A small contrastive image-text model, trained from scratch.
Model: 64-pixel images, encoder arch vit, encoder norm rmsnorm, encoder patch size [8, 8], encoder width 256.
Training: muon at rate 0.03, 5800 steps, batches of 128.
Data: trained on procedural textures in two colours, tilted and lit, 195000 training examples, 3.8 epochs.
Rows from block 3 of the image encoder of a small contrastive image-text model, named by matrix and row number. Rows with one number within an expert belong to one neuron, the router's apart. Each number is 128 + 24 x the weight over its row's rms, rounded and kept within 0 to 255. All counts start at 0. Numbers have three digits each.
After each expert's rows are labels from the 100 images, of 14976, where the router gives the expert most weight on average: "responds to" is what is common among them; "patch colour" is the nearest of a few named colours to the mean colour under the peak. Only what is clearly more common there than usual is listed. The data: procedural textures in two colours, tilted and lit. In brackets: how many of the 100.
# router: router (encoder.blocks.3.mlp.router.weight, 8x256, trained with AdamW), inputs 0-127
# gate: expert gate (encoder.blocks.3.mlp.gate, 8x64x256), inputs 0-127
# up: expert up (encoder.blocks.3.mlp.up, 8x64x256), inputs 0-127
# down: expert down (encoder.blocks.3.mlp.down, 8x256x64, transposed), outputs 0-127

# expert 0
router.0:110101123121124141152152102125136146145139135115150106157137180151092116126128126153099130121146098137109173124112152144123103140087151093170188151150103153077136113138121124116132083173137159121118155099123071147131081079132175099154104121163111115085122107077098155113145131114161136123138100150159085099174130130140140130125166156128103134118118131118116160071107135111125153106132
gate.0:059162111105102139039134128132136087104132119104139140126138109141151064147138151121098133118123139154112122120109139152157127102111110129131155138118135119138143105093099209159122135106134128146140138088094186169121119135120125131105099112101121192175112112169109162127143135117130107154105114111110151141112149107163096141107139122155095146111077079117129131135119144122151157154115
up.0:089129148112141107079116132111132106110138144139140110141149143161126065167133148115092125138135130141111159105135141156162157147136104115100144122132152121137123128124116179166062193146131126098131129076122151108084102093125115136146096147158113136146126111133130148122159148115142107138112084099119143162165145135135130134129141105138113162078082086162125117137113138099118152140156
down.0:113118098112126127137160131108184126170138112112119156133164155114143115101113136136127093148131123127134114126128110130131081133127110099164129139104150137140131111206144112092117120167104076150142093114137130097151144158166193134124158144066111146126155137144131127113101122114121150152131127137119152092148096159176122139073171105142153191161130132123109074144147085126137160136120
gate.1:146131110198084138106104121110086122054158111127148119122091126111067106131135109128147149113173132112108111099142110112104114143172152138129103136148130125111133131110147172151151099147175099191119128120146152115091127146152100140118129119113117151146109134151120152112080108086129137096096134095153114143133128167134131159125109118142108132085201134099145119123133170158123143147150
up.1:119098158082112138149159114150135122165133150131104123142142150128147142116108140096154102169102121128132150143119168145112149138110062138177146167097178132123115097153103075113118157115131152114126155112137142108127114139115115099150127137125095142141134142141112121147142156136117099132101128104108138113137148117105163106122174132131076135116078122135107117126159053066096133116131
down.1:110145196093105138113167130192184112156150162140126122124123121150141177166096121086158147153149141120091135119121132056131138119126166126169133112084144113179134128126137126114128115185111140148133112135146127160146153100150162096118147139132129132112104135111121115107111139109138126146138096118116118072094100109080140097129127122127084143141125133138126111118126124143140124122128
gate.2:126133135084101128108137167112119145123110118106188131113120115099136120118131132139084104112118099119113119166102152144139137147165089165115118092166123095135120154076096142115154145137125156144147047106128115115124150159158146167086144118120112127140112158118153106131143139143109104099129167113114149141113102141101115119106115132100130126132163129081130144126093127160157118137118
up.2:140143158161131118144103099158109120114173118159095125143121157152127098131101182108157118153117142127125130108134145120093080117125206066134123138103129165131140133161136146131093126074127119147127143170134118112139115097126104099151097114104118121148140133171125170099099132079139176159083110123147084125134137144143176122132112119128118130087079127137120098083148111106131157106128
down.2:155126159088165171127122135076124139107138127124138167145146111185131202087119180131121106153130151130093150110131093174124096123134146071144133135149096130117098119089148124123113091117149091122119105129146148109090132095107111139109119133134097099122108128106132130148114141108121127115129174134164087179173092139122114163076087149143111102119156107131118069097146073120126123125144
gate.3:114140130113108112117123077100103163111113083122120120134149125166139122097142137085156174098071132155148083109120083113173132145121085130173121132109087130162124099113169136134139067110136115177128137121116166112165117142123098152077122111136134129144116103182096113104117129121070120162140152157133136089065130153153111120138113145106102147101098127137114159130106171148130157113120
up.3:157132119135113139143176141131122091104117134163136165135132147145126124101109129120083091146120125122136121125077109154078147130111115135135182102109153151141110152146142103141115118090155110159129129145105107154143112138159114084136162142127119157137160140128114160157145114125138166073101193164114139115133112110129129160115060134157091175099160125155100123177138124119115096124121
down.3:102118124105148137159092132125149148158108124104153154110117186114156129121141159163132152130137144134075143129134121122136108135117132094121111118137179124138109140111146113120149098074123156121127122124117108110128139136143177167185137056157142133122132144089132144132171130150132128133179078086111142147102187110135134133097072153152128139182134127157138155128153110141138106148112
gate.4:124112131097129120146085146117154158120129146110166082109096135132136122130131148153119093129112112124107129126109112115140141133143089110118140115134185123149120149136119110129149122109133093142153127154140120124082101118149131110103145117095148184135127177107159122184172154169147063116151065157127129117084139133096143129083120118147110150101106114137130137160115203151124131139106
up.4:130095149123091107135087119143128137155127096146141146142118116109132135136127126132098133123189092104119113123145141066114087122127120055088081137130128149156096110124164107155156059160135089156145074138139120130158128131123190126142128120141137133130119090112100139136145149099103119121103151152157130141109123155152110150094127118149162124122150144093113113115109148133106133122129
down.4:162125137133122112149152113079125142147138155117108131112094142145153133126117084098113138112134145107171136110119144119089128123115092165143108138133123143111134121093132101136136099073154140121118126144126113177145138153065175126163118146119130141128130113105116105128166144132136132105141095178125069159112112145112153139161136165142093190078139190151095090132087142125132121142144
responds to: red (58); blue (40); pattern colour: red (36)
patch colour: brown (44)

# expert 1
router.1:164109170177140151162156149127160147159103145165135113121153115131094171173134133119090110125160142159122159102119139154142114123123148088114138139130079133092147118119156101109123182148123160122137130167105098110148142112154142088161093123137142149088158106087154126116127109111164126122171082178139114141153145116126144138130103112078106107133147152099107150124153094099132132139109
gate.0:141137147085148117108071151122134108100118107091114141153108095142158119101133138119111116126102106165143103127126130106136107149149108098142084174125155128111092134179110168136119114141128156168119073124137155130107077153113128150105127084148087111120097137176146148147099158148130121123107170124151113133126121147146123117161110141141143124143132117182156088096167140130141160115141
up.0:139109083141107120189163140163116118128149181157164123141182150126148121141111107057158099115157102101152120105144146139120141095182120106134140123094124131168171119105146151069139108115127122132141107156138154158108132127140116169144113124114126127159113168156124127123131112109100117133133129107150113136143102085125136092117145127131057148100092145141140094087038161117126117110139
down.0:115120150119130130137152136112129140122168161118140172111149149115113195112151095137120111120164150093145104121133109134134057113117134130136124143093141133140123123166086127142136104135150149107113080113158116087135127117130151113116116189075125144126151117119093116114143153127118141149119074133142028135199140146152164149110072108132104125130114130149129161117130131141124130122128
gate.1:095122118100141128107047128167120093082152104101128116139122129142129126110109134059133135117110164159103145154127112145135145109133107112093134110133128134132126108157133145144067104129152113133146149124123132130082109119138141145098128100113082167133122135145159112123134113163126110112119123145126133143086148164152135155132052131139150111146080073130110120129102199133125161123150
up.1:116105121123119123085102113143156117113149092147139091148115102098151105121100104151107136118160121132113091106146133088098143130134156079129133104144063144122107123134144108136110107123200154150162145140142126153105079102102097152120124124108111130125132088145096118096126127158124143109110158129129103105122115176139121101138076120120151131066146098105085149088167116135122148140085
down.1:158111135105101129135116128169182135156128113127120095121174143105146089127121084174111111136115127117121084123127117169122213122118125162131126126118140112151098120086135149123116122132122125143162138124120146151095117139161158112100121132134118116145099119135150128138125106149118115091154168175101152147086118158114117135094145154107160132132155139099117112119171147115140145137116
gate.2:101150093092151155091073151104132142103119160123111111123088161092129123117136127125147113135154120106152113122109123093111134127161109108146109128153162117145132144125113139146121111118125138194131083130156126144117135142085095180149112085099130110158135149159148119156138149116111105121124130109103140125099102144129155135136114121145137140142169148129091121119134153152140154152120
up.2:084154131122133130150145140129166132103144131161152157144116157127109154129154164087082142121175117152111162147146157169161038191106131087114129159128124092129188142102075165135122102145116095114121095121101141111123122146138126113162140120114108151142158118107115163126130111130164127128129120121122130156148126120142072137094100132140124143154073159177158148134099117093121115096137
down.2:114106163132110132118131143116109113219155096103134141155165118103110140171118100070057131114111111130109158098128125111134134121132105143128145128152155145129136140136158115124113134142157149115140131151106113070171137094146034085121143146104087091131136104131131141108085148145132125082157113165156130119169161147096122116162148110156142119127146152122137147124143117133129094141120
gate.3:115098151125117136072117173117123087112144132083134138126119100121125119115128141108098156124112128132111118165123139103139152154117111107131131137094107129115116147111136144147137094126153077180171105128130123132107121153130128169087139101058074089122153130150146112159084130122119118099108181105123137133095121147139123135148065115157135122131167136157107078135132129130169138139072
up.3:132145103100151166162128084141119135122147107104135136150164134121122092136127133165145143112108098135142132133136125145093037133156119146145124082131165137099096111130149133077132160143144147087130106130124151141112110088170124128162118135147167100141105107171125156116117118112148140131118100091110134108100095107117099090107140129089109111122107153124134131122198136136093139115121
down.3:133135110138138115122118133101031130165128137125130152172098113135157150115136226120072140122107159137070164123139094137124109127123141164135111104115143132131147112124121143141126079103123122144104122098126134106132132135109073124152126067134125132145115130117141121114175130142139126104102118167126110127100135120074155114120110123119166172172100107159150107133078167123111134125136
gate.4:150118170103153097123141126120090112121093124104116116113132085137159121132135104119082103112131162141103151113138122115166134091112084121109125132099165132134146131146098115151096156156140107140165093110138111127141116144100133153115130173112107161120115100162123145169183103162113145123116120139134114125076136134140122145076055127166150179120113130114118178155108149156098133131115
up.4:117146068139128156132130133116106116188142139130090087128131157134139134128114124103117091127077110164131123097156118133106105116112114155170100085127117102106131115153105113098157126123112197142120163103126149120079130110132106140140132072096148107093137129076119107090108105103127136126119118104112128139142125144078169125168143116137105085106126116158121169102131143140128144119099
down.4:081128131125115133122132127082218159111150101110113145146101115111129136111120146163164146077142129145101103120138151174134115135113060121154115139172162168116128108198114144136134109083112099115117132136115119083112128128163107123091132110139133138121156097098126128127090138150137101166151182131138193111122169131202138140137128099143127112144109168137134082124085098122125122107115
responds to: red (69); orange (49); ground colour: red (46); plaid (30)
patch colour: orange (34); red (29)

# expert 6
router.6:128100138153119164157125096116147175129107126153128124129153168093114160152144134134123108100174147150163136098103132150102122148136143115168156150152078172114146077096143130088113140135095155107100124115141125093118125133131129078142091136162152127130152107100118111123153105117191111117175115154109136142149111154120137110121164088079135091093120145154152127130116089108137159109159
gate.0:110136135155135106129127168058154106097111138110147152124099109114124119106142096109084113130139147148145127101080141178130141116148135100073144093133121104142122154136116151135161096089175142158162053121142142144106143126132108165137117112119099155136129142119136107100079153125094091133103118128110100158142120112138150140146102109124170132138131129154137165096086112137174133113113
up.0:084126146125088115163127111151076174118118161165131100144169160139088163148143142095109114121116131124155161111116105079100155089110130141096094123086128141131102095087131141150096113069148126181116104139135121122139095092123125097121172071113103116175120150108104131170118125139126123101119184150133105142132112085098132093139162123127106106142131157105118112111121078131096121119116
down.0:137113166131140169111126112191149142116167094136115164129105107126126183107138153146164148143141137108114117129140110128166179126117099134136136137179134142138127126180143115116125108144125102114126140118124129109195126084119118146167112149099080137128113108116112105091201113106142130112129150102145138150117135142116099157139126144109135098095131125142123173133157083125132129116130
gate.1:120116140116148105087147115107108117096123151085125130108132109119110109088154111123167129136090154114157146145130162104097157151096157131114129149097105106127105096158123122136183096108148127210145120148117116095118103187106132142080127131109128128136133120120124106158116142144092118122118115154123105141102128137128141146142126165136124129097163152130156138163120148147149130137107
up.1:134132105104107114091073116092123116104102147112158103140116144144134109109141117096130125162129134127114113106106180116128164129172072127135143176110136109120126140131134110153130147137136085160154148137076120095154117113082141170130117132162102131149139156112113101124133103120130087127105144106109160094126134108143137123152129131117119151149139120134105161086120124143158135169138
down.1:145135151174141098149092117122108090136132116108115135124099167169127160125161127120146111152140140123109154140103118153129105150129158118128124128174115124117160122136096126157105104176137173145131168124119095089159141115095106100106136109107070151114146143123147143177166170109140130103157149166157113098068116118072125129153126140147162151113135154138122087127109105136130132141126
gate.2:139162098099138112093128107123107119069150077091148121110117125129119133098123148102122120093115140124106138143124129151086186130148129135158136108113145108111103122140123166144118130110146089164122099135122171149115138136115107186087167089126106112145100113156125086111079150153105118142092182117117142139170096120129147143109086151142142162106119155132133121116145140154147133123108
up.2:134160142130129159102132105101148114119109109104159159114094127107167161136144125129140134128126165130120093145140108145105110098124106164110099085101130133160096162134137170142188135126178138133140173141122134153136148125103136167082123142120173123150146104149134131089097132126141138099155146151130169127163113135117152127078114129144197130147133138060131150105118161155136127130140
down.2:117120150150112136124101109167190141092167120099145100142120176127153090151143130147096113109118132130148116126137137105117101136123145156151112127102141121148137132149157119128125134196133118126124138131116124135170112071180142143111121183153181112100144139143123143120150140112150134147103138130143141086146115135048133117148161133098133104111063102114117143130115129106132157131104
gate.3:135114151119127134061117109113121132121107133113111129126080145086105110161137132078132147124137129143092126141108137125176094082148140162128132127103202106159144134130123152157114115108149066146145098140123132125127130148131124163110143091110119146152120122153122097118076114158113092144121134095129132142123104105079100130128164095100123135117146118129122123155089177147142125117136
up.3:152139134120100131055162128153125096121126147137169169150124119117088123174153138130160156147182123137119111141159106183099095110122154148150163123086122120103115115132103121126127137132141108176122158131101151126148115122147095199161125094148150120129115101135114140124119097125122119143141143126143121155152168128089112142136103125138110188125114123139136089099125118095086138093164
down.3:124133130136159108109132122176083127090160155135125138151115149098142147121148159095135164127109122128096117120107126155155126115144057126115119134153124148137119127132098143138125139072135148100091131142132106102141151112095221111152106157132111137125106159153130133124142137163126142122123133163124110147125129152072139147202109130150125142118138116091123154113129059089143137125110
gate.4:131153088098114126071111108131132087115081118101142127092135149133157115086114120080103117120076099100116102101124163130128119112164094151132129115095163113148139113115139115121095108150149100174141096124130138124118104145125116173128118142086137125112109140117160142159141131103104093117093131124125161121138138107163114128123138098131134133130110127117117098117156153118164148101091
up.4:132153148090120127137111091110111097178109149096128100091127091132167136104094101081137126140130142103119136183143191105117157123156115128166131111152181159135148096132138121102129122159144119120137088125092159170138111139119130148129101146086156145117135136187138106135104114086104109117080175116146120135095115164184125130133148134115110116151111113153144095123075185144141160111106
down.4:093132166104068151137148140147081091178126087070122132132092138126147162146139140136131114106120147108162142142138170083110111136128122146105120119098127126127104154113142136105149133134098145090150107121136121144150144128107160142101147120156101140104141124097131153144168112139131132112127123139134137104111096085107102140126038164176110147132117154140126124130096073114136125121124
responds to: pink (55); purple (47); grey (44); pattern colour: purple (39)
patch colour: pink (48)

# expert 3
router.3:137115132164143162153125106109142168144112109176073099124176130122105134142138145113112110137137135122173134103123130180148120157121140117129140105164125127125157144149147160127095153114132154114127160140133092113133160142149161097172115156130117111106126133088122147097109133116183155144166130155135095139144100111132144108183152110068111127128144136137108164098135091097127138110134
gate.0:118124113119135103099069136098141112091116135130124142131092162122103129129127139097082162128093130138132113131102119119143191131142101124086151121118131110170166136115120159171164131076123110207152063130124126123115141146110135130068136099110120157151116168139127134155111138115073129136109159138119165138142152156132142127093094131110154185129148115140141110163130134146150100133161
up.0:144106109134133119111128160105179123125147125160103166109108124105107143160129119120133111129104091098095081187111116139120125160115137114125136127138137112136144145119113124100099088089107094148130096126155141142084110122132142094066103099150136173177113149125119144155125076096074177120139106132142199146075155159147129110090134134118166173101122114149139091161178147148152152097159
down.0:150126115090152146134127116116189115149115106120121149103082151156125133154163124128103163099108154137102109148148143137129056146125174116153143112130124125142116134152125149126138106130118108098146071165142120150130120090163205140089151101083154129134160101171133117131086116171133136146160154120115190133116154134114131140108181129084115058074133141131144147147096155165125148128130
gate.1:109150145089151116125090138104125095100139154101103145132138121134113077122121142101110119140108138171162181184118101106117139078112105093130145094107150124122135119118145120135168139171122106166168111136121131111118094143105108167122153116137147143115109135128106116147149125141116098119104128117122139137172103131151147149088132124162122130119172155117126126174089155136127145114104
up.1:160176120185132092150161116145141147138112141139112113102156149141144136134131122105138096107124118118122117091140134107123116104103146152100110109155172069161096130135111149073142137127159105091117114140143110163122149096116119138137104107125120166133130114126140134160126130148132177098163108166077137115121150143110141114105169106109114163133099128074137138119140122115152140095122
down.1:127121163113143154165133127096097117116106138115162108150124201149119086096135147170175147118108121145127134121141128137108125127100183162142105142173133134094144126205137127130123139171128151158137139104135104107133136139072171130167144154122121121100104116135117121150126126147106141127146195137096112126105112113181147120131070101113118139171126162114113139121163103142113125141117
gate.2:100132123133100133144107169115136100104124123085142111095127106146110111105120155137076136147101136144080122165144140160111132113136145145081107095088135127160098118140118138142133153079134098102165115128109113151084127136133167159090124112100098140131146157111138127141115105137087175136126128111107123143132093089141131137117106130158183129132147122120140103154119192124144138114116
up.2:136108094130113132146162129121144123155113175163166156085135092142151133104115125120158152153135129135142128090137149156128099105112100148117130105134173136157151113155133135116121086110136161105122149131156143096152138110134110117166131148126131066090107115123142101111138155147132166108154170124094097155132157093149135114121138099096129105142105083146091098123112120129134182167133
down.2:169118144112106093127120147158138143180093129156093094121136148134132059170127113159152166108124115146130083138129125130160172098138121075134150114104058119142121115200095116127122154110109092133152162139142138119095129133153128105161134142110126150147167134112094134133182137183114135093170123142145141069132139139156142119130104125141131153092149121107130056130103144114134115149149
gate.3:113167153140170120087114111141140113123126098091143116125139092131180092117125145134148123137097119137142134121125080119116168057157125120135157087111160123109095130123154144118166125152166145167136141170165161149102152166108114150116122098128136082131144130154159123130106143146131140131126144115116151095105129158132131146122101155128144128175149127204160112168156129175083118124125
up.3:113129124123077097200133183159150146144140135113135127156153115126187096141117118147139076112104120093135111119088150114130158117159145119151140083063144142165139134136140104103095134128134124186160151160141129141146172111181161123100076080102137149103136127140139151120101139107116179115133165164123177086100105150107161119119169128136105150096089111149151161138083139122126140114126
down.3:123143155119177113141138125177134152112147128144160128119104128137132092102155066105145054128104117140147130101146094126131151111126124179145153123154132141126136126160152150137141135137138088134158110142127147130130134113152118107108100147120096131100104136111097118120105146115125112110097103081135133097149093172127133131154172160133143104067110162161098120115113135158140136134118
gate.4:111155124088148119142124159096142107103150164075156155123087156148123115069115125103106140119107140116089137199141147144136107121112152129149101145124129149094115141126122111088141063106086106131106094114111100122137122178120116172127133100094159139151148164174086097106153155104108152106120135067137129131133118134165112138145094148138173135114152136183153089150123165164133117138109
up.4:142103118121094091118105155175091106135129145173128106159153127109161113165130116118174096152136112141106093156117118092121152111127104115086113136118146127109140105114143156123097123182118175122122169114110177146109128112155096104147150124178063130102100144126146117178154133159142118095100144136146106105128183120097156108126129132127119137121117127101118143111107115123157085142095
down.4:105111124106128111140106122141095134136135155116142139152117135093140122115124062174062156122129112121103131128145152144124126133125122158102143139160140110118136132186137112144116127135135169116103101114135141089080132106176153102129099121127168151153149140124125135124139123111129124105145105094111135114083090102155132107163155135152139204152133130138139112132131130113119139127116
responds to: coarse scale (66); yellow (45); camouflage (26); pattern colour: yellow (25)
patch colour: yellow (32); orange (29)

# expert 2
router.2:124110108132166142165182078128132150176129145165137131136146173117121130125162125175120136136181120156136158092129155164138126156098128140143134135142112135128146124160164129088125171168097155098112145139110103123132118102135152113135097150140141132124157090099144134107146148131166134111143115130120100152145105164119138120141149128071119095119098164116115190114128081101142124096179
gate.0:169115104108139112136130139087117122102112107136146106115105127143147108093128144081157149131145141124145176149147137116132119123138172117107108125101165143206125125139102108114156123129179131192070064105134148113083148131109085114081114185114113190126148132126123130121096109144113169139130111113107157162102106116118109150143150114163123147135152145120151090141120169137099107136119
up.0:146114072119141112169153102090096146093146118114160118126119113155145086098124157083118143136144153130116168129132162119142170137131161161162111170115148155156113087118112127104154089160192085156087100130138114109090133117135113120071108169119107227108180156133112134118089130148134152137111107124135154138120082123081102161101092124170124147115138148122148122131116158145119107116118
down.0:144113115123155117128114131126097131176121096088116141130120076155140131133129101152123127125156123137134152120117136157098096124144131086097124100164121112104124129085135157130124176112119205094109110132145129153119131122160141122100135141163141134137174142077149153153162155093129092170101160116142138091122167092125118149176115156128110172144116125141099173119175117112124118122128
gate.1:068130141139131121149098175119135132147167115095136090134122145130130145116137179092110117128139127115125110127153148105129129119139117153148094096072175085138095123120113119140154143095146121158132101110136163163134122121092137135074146107086111160147155142105114092141071108111131180150106150128109164123117137100150089112170110096156126087135149129115113143128115174135150145150120
up.1:136128082147117138139161085166129143134149137095124109104118155112143129097134117126185126138088127100116115135134115136129112129117196144151134121146162155169144114133131124152109140089128133085130211160159095074159170135132124115115116133113137165113094126127127150095128169132102116160142106147136079125170165130165152107117122148138059136130066099049100114123186147142134115115117
down.1:154096146141102118149145126113090098115142122146130106126122154106132158115121110084185135142120122114117083127142107108137130123122130106133123137192101128127124126077133084129141161173144148130116152138159125125084121089138157128121090151145122144106135134147152126126085104129115127083110118160127157104121123142082124120123197122170135084111098117123114199125122099122124109134110
gate.2:128152148135143108079112113126121094122151144129155094159105070106155147103109134097123137106148122126077124120140126115115146140140117094145122145119147130146129132097142154146129076068164089119118129131146132114114148133114098151078134129129111167132127172123107117155152095129101149110133107158119106157152127090135120159102143148152126132128155107137139082162090157112097120121132
up.2:114102121120172152110106165121130175142107116117131128184150170129091129129146154131140128159141123136132123158107131093110140119143154137138151117115091151133088131141146107121105156166164106144135039141130124126081099118150130114093117160118098139175123094114101120133075107108152149122127133105140164125094080178153099084175145141100124121143146164173129154144151076128150140117108
down.2:148126168173166126107110154092179101163136118125122107141109169131121160170140127115149141112153120127172148118127116095142179137140145094113130129124101120149116132153131126109127078141140134127133111151150093166099130077118102106109107140132066109113121149104121130149112152071150143092139119140159107101121074160170112157110184101148113133145121143105113179119139129123130115134125
gate.3:121103164089132118092102095104141111110147093048145122135140137105113104100146171088107130158092136131119103132148161118134120089139133137137107126154145138108116096116103141119142119150148108135129075109089145132117144131120117123099094119103108104096105158113123152135135154135107097116123100110117127146091091093112124170103112144161155143089155178105135109124104141117107171115134
up.3:093155138099101151166155096110111145091112124121141129166121162143081107134095095129168127125178138142130139187120099117100135106122085109100144141105135119100105140159165124095118155161161133136124132105136167102138132093097113154159120143169122135183144096161077119095101124122111161135131109103105113128112155133134105149123166098131095116135120092104163135120090097099123152143104
down.3:136126135110164106131144096069180134132124108168115116109160099122140168133122115146166119110126167123118146123124154172128097143145080097128129135102134122132117154155135154148094110159081107101134115129102117114140147117089130117085133122171115125111112096096134149159150134126127141134134119131134150127103141116159129100105138156143072156067140141131143156108116069106134122143126
gate.4:122143110117167111103078120120101082118167120092105130135099133141110098092145152078078145102130144108146158137167132125142113090138116124147119112093184087118168137159138118127118099115148150186123087120145143118131143155129144159082160106081091115135124142147119152107099123138132089204119133123104157138093113093122135136146113144141174108113135144166140084146097113137143141119127
up.4:111148134126098143145180163110129176119137120110136135118158131161173164134115146145159157141109154161147161098127125155153120185108148136093113152132105139135107106143091147130101113141138134112136148128129114148113103130115113077122126201101169106131124098171111100160113119105119146120147098129136108116142134133140078152145142123134112180156120096114168183128165164104122135115112
down.4:136143083104147123117102111135091128102113089135141120125127159115110098052114191122088140121150138144117109122141092117122161123110174127115129122113170108129136126202109145127126154123126123122128089137147129096120124121113150117121137107135124135126142151126136119139107160162119133132140097114120147109162128117070162156099140129149134153142127138098131144126137096129135122139142
responds to: orange (47); striped (44); yellow (40); pattern colour: orange (26)
patch colour: orange (30)

# expert 7
router.7:110121115134138133181118071121159145118143098190095111141150155136112140161167111139110108132142108126123141100121158115129110185095161130119171163127120137125131150150147113115124149157129151106086133152068094094176137119148166107170099151141137103109141129113097148085137111118152113159126107155131095122139147118137134117100149117121100108112082090141122172112135104107138105145151
gate.0:100126164094105093115135121127106142131195126078159127089135138166172165144124121110135086141121134142107091127148108138096097110119129112110096107123164130099166119105083158111151119120143109132137108111108152132131109141164119170129131101128144150121089137149132162125166094135126122124099091103129139126088180133122110118123071136176144108108120138141133096115081117132139111119148
up.0:087131102140163138088110106143127116126130131139143096122158149096131095142098134106100147110142150128147140145103164099107132134125124113124141176137113161144189108119138110137134076101127097183126085113095131127125113135064121086105117121114129145135176087097089106149122078125109165112100134117144121091109101116107168111108210128122134132121084110091119136120142156161143139144101
down.0:128143129115132142160140111119133132156131098139153164130112115136125192111126153153138123107122136130094146121106136091128141130123141109125120119168128116128123150102131149115138124101146015120122116179174149165169141188131205140156147078129147136119136115120124126125119122112129131083145135141133114179142138179105106135117117126163082089160130130127127108125165094126132141112120
gate.1:142105159102135141132144145117118163148098105076132136096149119125138112101105136124081125129129149124078118137152099097130131123121093141138133130124129129126127106118126156157133123059105103139147094120159159156141124163129111131149134124104127124131130146106129148140056117130078128131137136139135135122115086123100128140109127130158123176128110101158158163157156101114157149100098
up.1:163125172135108135138083124131179145113095132107103141114099161093095154097153135137131127140089133147105161124149137144149160101141092104115169147097105095120128098151145089133162133166142136169134123137143139135146108118132095149120124141113146130137121164048117118116144114134090131123129126149096132107127117106182141117136154129112124142164092118104146101142198120079139120139114
down.1:158139131124108134142156141093143131084119088130150135153131074110131094088130170145049095124134127144124156138143134145140184140136123108137121140142164150108146121067166106158155151115115166096121133093121157141112135152132138126130138129134156143119131128133138120110116144114146139135086142109155098075125154065070114136125070143140149163145117138126128119123110112137127125128128
gate.2:112100133106134102138111178107166104129153113098119102115093147164182143132128122129109098133126132133114100069095142117160169132117107153118139163170150126127105153123113158144086126123100138154151131132143105127101135129134125085097112096106119169097116118103173178142110166142112130139144127120126164114089162124132146134126133119169103117107117118145103136115124156116151101159093
up.2:116151137171092131086096145151104115125102131147121114152128135089094133110149119128157139148130120129144117178171146134107104122119155114127117090064096101104151118118116134098151169168126137163110190112118151094111138125143130153144162139118135100164132158135137108116154115116146121131098129097124094113125159127130123102142113130135186175149127139153126102096141074126124154109129
down.2:140126068143153109127119145096211132127147077108155143097114071157126125089122164114145114133108148140129164119147131118170191127122084086139132128172117121132145140118132108131137087163129091165128111132146122151154136117141203123110131123102116105132113136148125145117086117117128117125161141148127123160107184116115139141070139101140144132083130114148126170127112176119140124138135
gate.3:173131111125135123110105132101108122122185130127118122126132158163122137138141138062091118128145094143133112114146132161139137109154095120107131106140155139120111122154119163138125101106130141181113117099170172126136141144108103120087086127103083120150134150155122150168106095123114140057123139138176130177093101071106161151145095119106117129104156118122155092131158151119158122106121
up.3:160125089139143157126122128169149154153098150130148084124133150144102149118132153166123115124165140133154114137174098145075103157148096110137137131101106082115104128145124103146161138090110128110135159147111105153123157108088138116139106137118159106158156069123096089162111122140127161084116137140125144095127105142094113117114193127101151147126119122109109127122161134123135136107108
down.3:117140090144141120148127109128172111113129134151124126129133164115136092158126167122109148119123112157124131129129158091140129147150168129096151158095117134141140129204133135165106076119135098156141114120108127117123134105123138121133120217118123125122108120136132131117169107167125121131101135120133122179141112110052124111139090113098140117125111151104130184104131183122137141137151
gate.4:116126145130147125109125140098169080093170134100127158128130061148177104115124125098150156130100141152118144142111137100099159149130138135170124095138174140151106101165104131140099105078158078148155103130100142117107109154117085123106142123136087141139129112137134123136146149166098102112133106107139128131118106079143136128101123135145124138094163146120139145156131149111135110111153
up.4:148135092125108137164168114147085145154098116153134121114127157121113157137144124150089095137138128131143136096141100150135102099126099132111168162107158117123151160098167164126132149150109166113073152131159130108161135114137155146144156128121190149108106140124103112119104128110168134166108130157091147136143138138135111116145110122114120131170069110111114106125133140147108152144085
down.4:124118152110117134137117124115122120133131139156109147136141148125140113129128129094204200143132140141043151117123136140088129126139133149144111125144125145126143129110122146125104103131121157161104111100098127070123093122109139117152148116115114136148094132147146113146123113177141103129092130121126152098108101126185139136118075115136162159129117123135149154111156115140135123122127
responds to: green (44); brown (41); striped (37); pattern colour: green (29)
patch colour: brown (43); green (33)